Weights of a small image deblurring model: 32-pixel images, widths [64, 128, 192, 256].
Rows from block 5 of a small image deblurring model, named by matrix and row number. Rows with one number belong to one channel. Each number is 128 + 32 x the weight over its row's rms, rounded and kept within 0 to 255. All counts start at 0. After the name is the row's rms in percent of the matrix's.
After each channel's rows are labels from the 100 images, of 14848, where the channel reaches its highest value: "responds to" is what is common among them. Only what is clearly more common there than usual is listed. The data: numbers of one to four digits printed on busy colour backdrops.
# convs0: first 3x3 conv (model.enc.2.1.convs.0.weight, 192x192x3x3, each kernel summed), inputs 0-95
# convs1: second 3x3 conv (model.enc.2.1.convs.1.weight, 192x192x3x3, transposed, each kernel summed), outputs 0-95

convs0.91 108 [154 112 116 144 150 112 149 136 168 144  68 150 127 107 127 135  94 169 125 133 183  88 109 143 121  95 117 171 114 136  85  92 149 133 139 163 112 186  95 164  86 145  98 102  90 103  76  67 146 116 169 112 108 134  43 122 142 110 106 150 151  91  97  74 110 127 133  67 160 105  83  85 136 181 117 161 146 156  88 190 136 180 113  98 118  90 141  97 123  86 114 154 150 137 187 104]
convs1.91 068 [104 130 163 113 129 109  13 141 134 126  98 141 175 108 153  88 160 161 168 109 148 138 160 147 160 162 133 114 206 112 133 132 167  68  97 107 143 107 113 135 101 121 117 151 173 179 133 142 117 174  96 122 124 152 169 125 120 165 173 141  82 100 196 127 147 185 150  98  92 111  88 162 150  93 164 129 160 107  94  81  81 174 139 116 125  90 157 145 148 116 108 158 146 100 124 123]
responds to: bold

convs0.115 133 [165 140 156 127 155  72 148 131  92 134 129 148 121  94 107 181 153 151 149 164 127 195 190 169 155 127 158 190 196 140 115 143 102 102 118 182 129 126 102 139 139 173 153 150 123 121 146 119 125 140  87 111 114 142 107 160 153 147 150  64 150 163 135 121 110 129 164 134 163 185 123 123 162 133 168 155 184 187  93 115 166 138 144 130 176 175 167 152 189 181 190 162 125 160 181 168]
convs1.115 144 [ 67  91 171 148  70 140 118 142 113 100 139 103 126 133 177  73 156 129 110  97 137 192 123 106 108 171  96  77 101 152 187 134 135 132 144  92 132  72 124  95 152 101 155 180 162 117 134 144 105 113 112 110 168 117 138 101 164 116 123 158 122 103 162 181 147  90  91 168  77  89 170  81 111  81 120  87  71 108 108  86 153 114 118 159  69 174  77 175  99  87 157 111 124  86 128  68]
responds to: length: four; white ink

convs0.23 100 [133 107 109 129 139 129  95 129 148 179  79 172 135  91 115 140 101 162 112 108 122  74  77 113 124 102  96 107 126 159  99  65 139 130 111 115 113 105 108 119 111 115 101 134 114 125 104  35 142 143 174 159  96  90 110 143 102  94  86 108 113  74  72  94  87 129  47  81 128  89 127 104  85 124 131 194 116 153 125 134 123 159  88  87 113  70  99  88 140 111 107 162 115 132 181 150]
convs1.23 068 [145 166 108  93 122 127  77 162 139 147 119 144 149 152 113 114 108  72 188 152 161 115 115 138 135 185 151 107 174  79  99 116 109 141 115 139 153  78  81 113 104 144 101 127 143 170 147 133 150 166 136 104 107 154 151 151 126 165 150 134 123 114 136 150 193 179 166 143 108 148 119 176 182 131 145 131 145 112  68 130 119 156 157 121  93 131 148  90 143 126 104 175 124 107 141 116]
responds to: white ink

convs0.52 092 [203  80 106 137 122 129 152 130 192 188 111 157 172 127 155 120 126 180 137 113 150 112 136 109 144  90 134 172  86 182  96 138 135 145 143 144  95 140 133 141  85 148 143 117 105  92  94  24 186  99 158  74 125 128  90 143 144  68 104  88 129  90 100  92 121 156 107 142 182  90 120  83 100 150 105 165 155 134  89 178 128 183 123  98  82 106 105 108  98 103 105 144 136 106 194  89]
convs1.52 076 [139 135 123 109 142 147  48 195 167 128 134 144 128 168 107 118 106 103 166 139 120 135 200 174 134 179 152 133 161  61 124 126 131 101  85 111 164  81  68 122  91 146 102 164 123 187 159 160 146 159  58 112  84 119 189 184 146 195 156  58 106 103 172 110 146 178 125 118 101 140  84 181 166 122 147 160 140  96  49 122  82 140 131 128 100  99 110 142 129 118 136 111 151 118 148 135]
responds to: on a plate; bold

convs0.124 086 [161 117  79 153 118 114 151  81 108 161  83  87 126 126 139 127 102 130  63 119 125  83  78  93  91 126  91  87 108  94 112  75 111 155 155 107 114 123 123 133 112  97 154 117 158  78  78 106 171 126 141 107 149 179 130  64 110 106 136 180 128 121 100 151 122  88 125 136 118  93 148 128  88  79 124  90  53 106 157 151 118 102 108 142  69 106  71 105 172  83  68 104  71 140 105 146]
convs1.124 079 [134 164 175 109 113 117  63 185  99  88 165 129 153 160 107  85 128 108 133 165 169 152 145 141 129 149 157 113  98 112 158 135 150  78  81 179 137 101 173 104 140 119  62 163 189 196 125 159  91 159 135 177  96 123 214 171 123 133 200 123 130 107 169 149 174 148 135  91  85 111  78 167 163 138 142 119 154  87 156 105  71 114  98  95 135  23 126 139 102 141  99 131  98  86 124 141]
responds to: on a plate

convs0.117 092 [163 105 163 173 137 107 182 131 103 150 144 166 158 118 103 171 128 180 148 142 101 173 151 200 150 112 111 181 135 116 139 157 103  89 130 157  97 111 157 169 159 128 159 135  96 144 127 104 117 102 134 103 128 161 107 159 153 182  95  93 191 186 161 132 116 200 104 136 135 113  94 127 154 148 163 164 157 168  90  64 153 131 125 135 124 183 211 175 161 177 158 170 132 144 166  92]
convs1.117 115 [ 96  86 143 127  76 136 108 125  95 100 142  94 127 144 152  87 170 111 116  68 120 141  72  97 132 146  86  74  89 153 157 127 127 120 158  82 101 100 134  97 136  91 124 150 149 104  86 116  92 114 131 114 166 120 102  86 166 101 114 155 115 112 142 159 141  93  78 166  93  70 147  62  94  81  87 104  76 115 108 119 101 109  78 152  66 154  45 168  95  88 122  98 136 120 103 103]
responds to: orange ink

convs0.15 119 [162 130 141 130 100 125 136 151 142 173 158 160 153 126 140 161 182 141 158 167 128 190 165 182 167 154 138 201 125 126 136 181 106 140 171 164 110 103 141 138 168 146 188 149 108 118 175 134 167 126 104 119 168 113 113 142 147 149  84 102 127 149 177 153 163 162 158 151 152 155  93 155 144 135 157 133 180 152 123 124 122 156 169  90 145 178 185 174 150 151 157 140 141 133 149 119]
convs1.15 106 [ 93 101 153 138  95 131 150 169 114 113 126 130 168 110 173  90 145 121 141 119 106 184 118 123 135 161 123  89  83 181 173 128 128 132 133 118 155  79 114  96 131 123 129 166 150 143 110 152 123 148 120 116 144 132 132 110 184 121 134 159 144 118 143 165 166 103  83 189 115  60 151 103 108 117 142  97  49 105 107  78 134 133 112 156  82 164  79 192  77  61 146 139 159  91 129 107]
responds to: orange ink

convs0.148 084 [ 70 144 149 149  98 114 141 146 119 132 140 130 136 130 135 122 111  83 154 146  56 163 198 171 135 119 129 161 103 102 107 132  66  82  95 154 136  78 147  97 124 169 108 135 156  80 121 188 118 107  97  91 140 100 198 164 132 177 150  68  85 149 127 143 110 154  65 155  92 177 161 150 151 156 152  88 146  30 137  82 138  83 146 115 157 132 107 124 112 159 121 119 147 154 118 111]
convs1.148 088 [190 182 106 119 155 127 174 161 177 181 125 166  98 132 101 152 101 121 145 144 157 101 152 121  98 122 130 164 137  87 131 103 124 149 144 156 163 149 135 145 122 142 165  69  88 147 170 101 190 157 139 127  83 146  98 170 106 140 106 130 127 118 117 107 157 134 171 112 115 176  76 163 124 150 138 160 188 161 137 183 138 160 188  97 139 118 169 111 161 146 136 143 182 106 117 107]
responds to: orange ink

convs0.114 080 [138 154 143 101 189  39 103 124 185 151 142 165 119 144 131 153  86 113 138 129 150 143 199 138 104 149 178 131 135  69 109 168 198 184 133 161 155 166 100 129 152 148  98  98 138 111 186 171 176 159 106 116 144  96 111 124 103 107 157  61 158 145 123 116 165 165 118 118 167 154 104 164 116 114 188  99 139 142 139 130 145  93 136 142 167 120 105 109 152 125 149 128 157 136 152 196]
convs1.114 089 [ 81  69 161 127  87 104 102 109 188 153 109 130 131 109 140  74 143 106 149 108 108 163 105  92 136 112 134 122 152 179 147 104 170 162 124  63 118 150 112 127 125 134 222 109 128  63 156 115 135 162  82  62 127 136  95 160 129 127  65 124 124 147 131 144 126 144 182 162  41 116 153  74 122  95 144 173 136 188  91 100 194 144 181 126  88 190 140 141 115 147 155 121 143 107 159  73]
responds to: bold

convs0.108 119 [ 84 128 120 120 110 129 139  80 133  76  98 104  94 147 112  97 147 148 110  85 164 112  81  78  92 101  99  48 126 140 124  93 151 186 105  91 163 172 149 140 117  92 120  84 119 134  96 115  75 146 202 169 117 177  86 112 111 101 118 187 127 124 117 136 109  64 128 126 113  51 127  64 126  88  61 108  81 113 159 138 125 145  91 170  67 108  52 116 106 102 112 130 125 127 103  83]
convs1.108 090 [151 111 125 151 155 137 104  73  92 122 142  70 168 131 158 115  93 124  73 115 153 144 134 123  42 161 103  91 135 114 149 141  86 151 135 117  85  57 130 115 151 155  93 182 172  89 199 186 129  78 137 110 163  93 185  65 164 100 141 124  92  92  86 154 138  95  99 118 134 117 171 107 114 105 125 121 109  91 105 113 130  58  83 185 134 120  91 102 139 105  61  77  79 123 145 169]
responds to: length: four; on a plate

convs0.66 099 [ 80 140  90 109 107 120 138 116 124 118  87 130  70  73 108 141  62 149 102 138 131  81  94 122 150 119 178  94 134 121 109  68 169  87  86 115 133 162 121 137  72 103 132  78 158 102  60  68 115 161 150 138 125 168  90 122  77 121 166 146 144 175  72 119  88 108 143  97 135  78 160  69 124 126 120  98 105 138 153 157 117 129  97 152 106  78  69  99 154 143 118 151 171 167 116 140]
convs1.66 086 [112  82 147 166  94 131  82 130 134 120 132 139 143 156 146  51 140 110 103 145 158 102  99 128 109 162  82  74 136 116 118 107 145 106 132 147 136 108 120 100 181  93  77 162 120 130  98 142 168  67 162 155 165  78 125 111 168 100  90 139 111  78 125 151 147 105 107 136 101  62 143 142 124 100 148 159 103 114 161  89  81 103  52 155  69 110 105 176  91  77 159 100 110  70 183 115]
responds to: on a plate; length: four

convs0.164 100 [116 111 178 128 158  58 182 149 112 107 143 142  82 160 145 188 146 163 153 115 155 187 205 159 183 104 142 138 135 105 144 141 162 180 135 150  83 176 110 152 145 118 174 147 105  98 154  94  94 147 111 114 120 136  90 125 129 167 155  86 177 177 142  96  89 203 144 118 127 144 130 119 126 142 136 128 130 132  55  71 160 154 162 129 131 183 125 143 139 141 171 182 107 164 151  97]
convs1.164 118 [103  74 169 149  84 135  93 111 101 132 162  99 161 153 139  75 152 115  78 122 159 157 108  98  94 176 121  90 143 169 150 128 131 134 143 127 108  67 141  77 144  98 113 177 178  83 103 173 126  94 123 119 157 113 170 118 162 138 137 161 106  78 139 184 143 109  97 161  94  96 172 123  95  88 122  91  81  97 161  77 100  81  75 175  76 165  84 152  98 106 128  76 134  85  89 110]
responds to: orange ink

convs0.101 090 [150 114 128 106 115  86 184  77  96 118  94  89  78 120 121 141  98 139  89 128 118  95  62  81  82 112 147 131 163 188 160 122 147 106 101 104 163 144 123 124 112  91 138 122 153  96 104  91 119 147 145 114 118 177  57  79 114 161 190 167 167 160 127 125 120  91 136  91 125  81 134  79 158 107  72 124  60 153 105 132 197 104 124 196  91 161 102 103 148 155  94  91  82 176 108 128]
convs1.101 099 [113 131 147 149  88 107  81  98 115 122 196  94 144 155 163  79 158 105 139 120 150 118 156 138  97 166 102  82  98  83 143 159 101 142 155 150 114  86 147  78 162 123 115 160 161 125 106 170  97  47 135 121 154  98 165  96 163  88 147  96 103  85 163 156 143  95  77 158 109 110 134 145  70 101 127 129 107  95 149  97 114  95  59 147 121 116  77 154 107 113 140  89 123  79 152 128]
responds to: length: four

convs0.168 088 [ 93 192  71 135 114 177  86 209  75 136 128 141 108 101 136 106  84 107 102  77  68 127 169 140 101 110 107 115  95  75 134 120  98 153 148 120 158 126  91  81  95 144 101 117 138  92 108 120 118 164  95 137 130  79 109  81 138  65 115  95  46 124 122 143 105 149  87 117 143 151 127 151  76 145 153 116  57  59  97 151 149  85  97  82 171  81  92 132 114 129 135 108 104 131 107 143]
convs1.168 096 [152 118 161 134 153 154  96 131 199 227 118 133 198 132  92 122 104 101 135 164 168 107 134 124 120 124 133 171 197 109  98 128 136 126  92 117 163 103 109 119  80 147  70 103 124 154 195 160 169 139 153 120  83 137 146 194  99 175 136  88 128 119 150  72 143 181 200  81  43 151 124 172 157 144 120 172 187 128 126 116 151  99 175 122 103 123 182 117 143 166 111 135 149 100  88 134]
responds to: bold; length: four; the digit 0

convs0.74 102 [138  83 108 150 124 136 126 117 183 158  64 172 122 132 123 134  89 179 129 106 142  61 101 140 124  66 109 117 131 153  90  79 143 122 127 132 121 136 123 122  84 125 105 117 125  90  95  55 129 151 202 113 110  98  49 140 109  87  69 102 146 108  89 106  94 144  61  96 152 107 136 100 117 169 135 169 113 128 121 143 136 192 107 117 127  81  97  87 136 104 105 147 122 121 179 132]
convs1.74 064 [119 159 105 147 145 132  83 136 130 116 163 139 182 137 133 113 126 116 144 142 157 111 160 161  98 169 133 192 159 131 105 162 110 101  66 118 151 105 123 124 114 122  74 165 173 120 141 144 162 154  57 145 130 147 187 168 108 152 166 137 134 123 139 134 183 198 136 123 105 106  90 160 154  84 125 100 168 128  85  99 128 132 121 125 121  96 164 100 148 123  71 143  97 134 185 142]
responds to: bold; white ink

convs0.82 112 [163  90 133 145 149 152 133 169 160 142  87 179 116 108 109 137  85 167 151  97 156  69  82 155 158  86 124 135  75 159 108  79 143 120 127 148 125 160 104 119  76 140 121 108  96 132  78  54 142 130 182 128  92 111  61 153 119  93  70 144 140  93  94  47 108 135 111  71 156  91  78 113 138 191 126 192 139 135 121 159 124 189 136  98 122  80 129  74 154 100 129 141 120 118 172 131]
convs1.82 071 [112 126 156  97  89 116  66 143 160 154 133 151 151 153 144 103 105 131 185 131 170 138 107 133  99 191 133 103 208 134 118 118 133  97  60 143 136 121 121 115 125 109 106 181 148 178 132 175 168 139 116 107 109 142 192 181 109 200 158 130 108 136 165 129 164 170 136 163  62 135 115 129 140  85 164 127 136 122 115 113  78 141 123 120 122 116 160 140 167 146 118 148 101 129 120 112]
responds to: bold

convs0.83 135 [140 116 172 150 159  94 132 124 137 170 126 146 176  91 124 165 152 154 159 155 109 173 160 169 145 125 134 212 149 109 130 159 110 138 151 178 116  92 128 166 167 171 175 170 111 119 161 159 177 122  94 120 120  99 131 137 143 132 122  73 128 139 155 151 151 161 145 144 129 173 135 172 174 151 178 160 189 170 116  71 158 131 154  80 184 183 187 160 180 160 157 161 122 133 162 133]
convs1.83 141 [ 68 104 159 136  61 122 150 143 106  86 151 120 137 133 160  78 156 124 142 103 122 185 120 120 116 156  94  68 100 140 179 113 114 128 129  78 128 101 132 108 154  87 158 161 145 114 118 120 104 144 126 115 154 133 114  96 176 122 139 168 137 150 172 191 123  95  98 174  99  69 150  79 110 102 125  96  54 120 115 100 165 139 126 166  69 168  93 177 100  92 143 122 134 121 129  83]
responds to: orange ink

convs0.45 083 [151  94  96 128 147 120 123 135 143 158  80 126  90  94  99 132 108 171 113 147 102  96  74 163 122  53 104 103 112 103 100  99 146 129 121 138 112 110  84 161  65 125  93 117 132  94 104  37 117 140 140 111  76 110 110 138 113 126  98 115 143 122  88  58  95 148 125  80 165  62 138  75 135 136 117 123 114 124 119 143 135 173  75  76 122  57 106  77 140 126  85 141  80 137 132 135]
convs1.45 068 [125 171 130 146 141 126  74 182 179 170 110 129 156 143 138 117 103 122 157 145 209 122 153 114 142 151 107 105 153  87 164 120 130  94 126 179 179 112 125 186 107 170 118  95 132 165 168 142 155 137 138 184 123 134 173 173 134 141 136 100 141  98 184 112 191 192 172 117  71 154 107 182 179 106  98 120 167 169 126 102 118 161 164 115 108 127 154 142 151  87 109 155 131  81 127 112]
responds to: white ink; pink ink

convs0.127 108 [165 128 153 139 187  86 170 148 128 166 151 154 136 128 135 190 169 173 153 146 119 199 184 218 180 118 108 182 153 125 121 154 144 150 161 163  98  93 151 158 130 142 164 158 115 125 186 130 150 122 113 117 127 134 109 156 138 133 102  75 153 148 131 124 128 159 132 107 136 169 101 147 140 135 170 175 189 196 103  62 183 157 133  97 150 188 185 167 154 142 181 147 135 163 165 104]
convs1.127 124 [ 97 112 146 155  64 145 123 116 100  93 155 112 167 138 192  88 159 144 123  87 129 176 100 107 112 152 101  69  87 182 164 133 133 124 141 108 120 105 121  92 151  97 151 182 166 110 128 136 117 136 152 111 168 127 127  95 182 132 129 170 129 132 150 180 151  91  90 179 105  75 165  86 101  82 121  85  59 119 113  82 126 128  94 160  79 173  85 177 101  86 145  93 143 116 100  84]
responds to: orange ink

convs0.44 085 [126 112 115 135 147 139 188 133 112 135  72 133 109  93 126 198  70 140 137 135 165  72 118 107 122 101 111 145 109 141 123 102  93 100 118 162 125 168 100 143  72 139 102 135 108  97  56  58 114 117 160 123  71 150  95 112 134  70 106  81 155 174  83  62 107 164  95  82 159 120 120  98 182 191 106 176 150 121 118 141 161 154 126 103 100  86 144  74 152 123  88 159  83 136 149 154]
convs1.44 067 [154 176 187  98 121  81 101 114 119 134 143 154 144 107 140 129 114 137 187 115 154 116 142 176 114 169 146 139 181  92 100 108 131  87 116 176 139 117 142 103 109 123 112  93 100 173  87 129 141  91  65 140 111 168 155 177 104 125 133 137 147  91 199 138 202 166 168 114 105 173  82 174 145 103 120 115 165 146 134  91 108 163 137 139 165  61 155 136 130 176  96 182 152  62 121 131]
responds to: white ink

convs0.68 083 [167  90 109 137 138 152 168 137 127 151  61 124 125 112 115 187  93 186  84 148 124  79 130 122 144  73 100 114 102 133 109  89 120 117 137 153  74 144 117 136  82 109  78 105  70 100  66  55 133 112 148 110 113 174  78 161 129 108 142 129 186 140 106  85 101 142 115  93 166  94 101  61 156 147 110 134 140 148 109 152 131 179 101  80 123  75 137 100 148 112 103 145 117 170 170 160]
convs1.68 064 [143 138 105 104 118 148  93 149 172 131 104 204 162 154 113  83 127 120 148 100 204 110 151 145 149 116 116  89 118  69 103 103 162 112 107 137 137 125 112 126 123 146 114  74  44 171 122 112 161 154  68 158  99 146 165 161 136 120 121  94 148  78 165 125 193 166 145 154  91 116  64 182 120 124 131 196 149 149 132  91  99 159 162 113 108  71 124 152 134 126 112 107 129  67 129 117]
responds to: white ink

convs0.151 073 [157 109 145 179 156  79 146 153 119 201 131 149 196 104 138 148 146 125 155 186 117 132 190 123 109 137 127 178  96  80  83 142 106 136 112 147 135 121  85 145 142 145 117 164 153 137  85 128 121 122 147  94 137 162 122 120 159 120 151 118 157 161 105 166  85 158 120 162 106 130 167 118 159 178 164 168 173 126  79  90 149  77 134 133 102 155 158 121 108 152 112 206 142 191 150 147]
convs1.151 089 [118 158  89 125 133 149 111 159 154 160 128 158  92 156 115 102 123 147 144 140 146  96 155 193 124 116 111 133  90  21 112 129 138 134 144 198 154 100 106 135 113 100  85  99  97 170 111 134 168 162  94 152 149 148 147 137 103 139 108 115 129 105 154  73 162 141 167 113 152 127  36 168 166 141 144 152 118 176 135 141  39 132 111  94 110  73 136 131 119  81 158  93 170 107 181 109]
responds to: length: four; white ink

convs0.11 087 [107 128 125 137 126 171 130 175  76 153 108 148  62  57  94 174 101 151 139  99  77 108 123 160 134  63 114 153 142 136 138 103  88 129 104 158 115 128 103  78  90 158 131 141 113 121  69  97 128 122  94  98  94  84  71 137 155  94 105  70  96 146 122  97 103 146  96  76 131 156 119 108 161 170 182 169 111 122  98 157 149 143 184  40 138  96 153 129 149 145 124 126 108 110 133 160]
convs1.11 076 [154 134 114 128 123 119 111 104 142 197  92 147 143 143 117 126 122 105 164 163 210  90 119 148 116 193 172 146 183 120 114 146 123  99 134 174 163 119 139 126  99 130  82 105 114 133 140 109 186 137 135 163  73 158 131 154  98 145 131 105 143 115 138 111 147 170 175 118  83 125 112 186 154 119 140 173 149 150 141 131  98 154 146 124 119 105 147 129 167 128  80 155 117 101  95 151]
responds to: bold; length: four; red ink; yellow ink

convs0.175 104 [ 73 131 186 138  78 102 209 120  57  90 138  94 122  82 134 124 122  83 158 116 136 125 177  80 116 108  86 116 138  93 161 104 101 154 101  94 153 159 149 117 145 157 145 164 109 119  90 111  86 146 157  63 110 166  55  99 167  79 141 119  96 136 115 165 149 133 137 143  95 153 128 110 163 190 185 188 119  87 115 138 175 104 151  88 153 170 128 118 144 146 180 111 167 170  89 112]
convs1.175 139 [157 187 116 166 125 161 105 159 142 148 138 170 138 169 126 106 130 148 150 179 122  88 140 175 131 134 132 144 149 103  93 130 125 120 156 170 170 115 169 108 146 106  83 136 107 238  65 140 151 107 112 160 138  94 167 165 109 119 119 120  99  68 152 123 147 137 158 111 149 143  57 181 122 148 144 147 167 133 211 138  71 146  93 120 142  82 162 133 113 124 113 116 157  66 168 133]
responds to: length: four; the digit 8; red ink

convs0.46 118 [190 146 140 143 154 111 146 143 139 164 168 148 169 119 130 165 185 146 135 146 143 190 186 170 147 150 120 202 150 114 135 182  96 132 158 167 107 116 144 171 163 171 164 150 118 142 202 138 165 113 100 125 142 117 158 145 177 146 103 105 150 126 157 128 146 148 114 178 161 152 131 152 158 139 160 139 174 157 117 110 168 150 152 112 175 189 187 159 158 143 163 164 134 145 164 128]
convs1.46 103 [ 59 130 173 144  80 130 141 129  91 104 114 124 135  99 171  95 163 117 164 123 106 181 151  84 137 146 125  38  95 156 166 129  93 150 144 105 164 108  93 111 126 129 185 139 144 135 127 149 105 154 101  77 164 152 135  70 163 115 125 132 125 148 151 172 167 122 122 166 102  85 143  90 100 113 155 113  71 156  98  97 160 128 121 165  99 160 110 176  98  80 168 127 152 122 131  79]
responds to: orange ink

convs0.134 100 [131 124 155  89 162 139 156 112 139 141  95 122 109 133 127 117 127 127 151 115 169  75 138 104 134 116 126 129 144 154 152  81 120 161  92 138 158 201 121 151 104 135  99 136  88 128  95 135  99 176 224 137 115 125  94 132 114  50 181 136 133 113 101 134  60 143  77  91 137 122 149  97 168 189 150 180 103 111  84 117 147 190 112 149  96 116  96 125 134 104 137 166 150 129 233  97]
convs1.134 104 [122  86 138 115 105 136  99  68 103 126 177  81 157 114 157  77 127 111  63  92  86 156 141 149  84 136  96  94 119 117 149 117 128 158 140  95  79  88 125 116 138  80 117 196 168 119 117 151 105  95 142 140 171 100 137 108 145  80 103 123 100  97 123 159 117 132 105 156 132  96 149  84  79 100 108 110  93  91 127 114  72  80  50 159 111 112  82 129  98 105  77  86  79 137 165 104]
responds to: bold; on a plate; red ink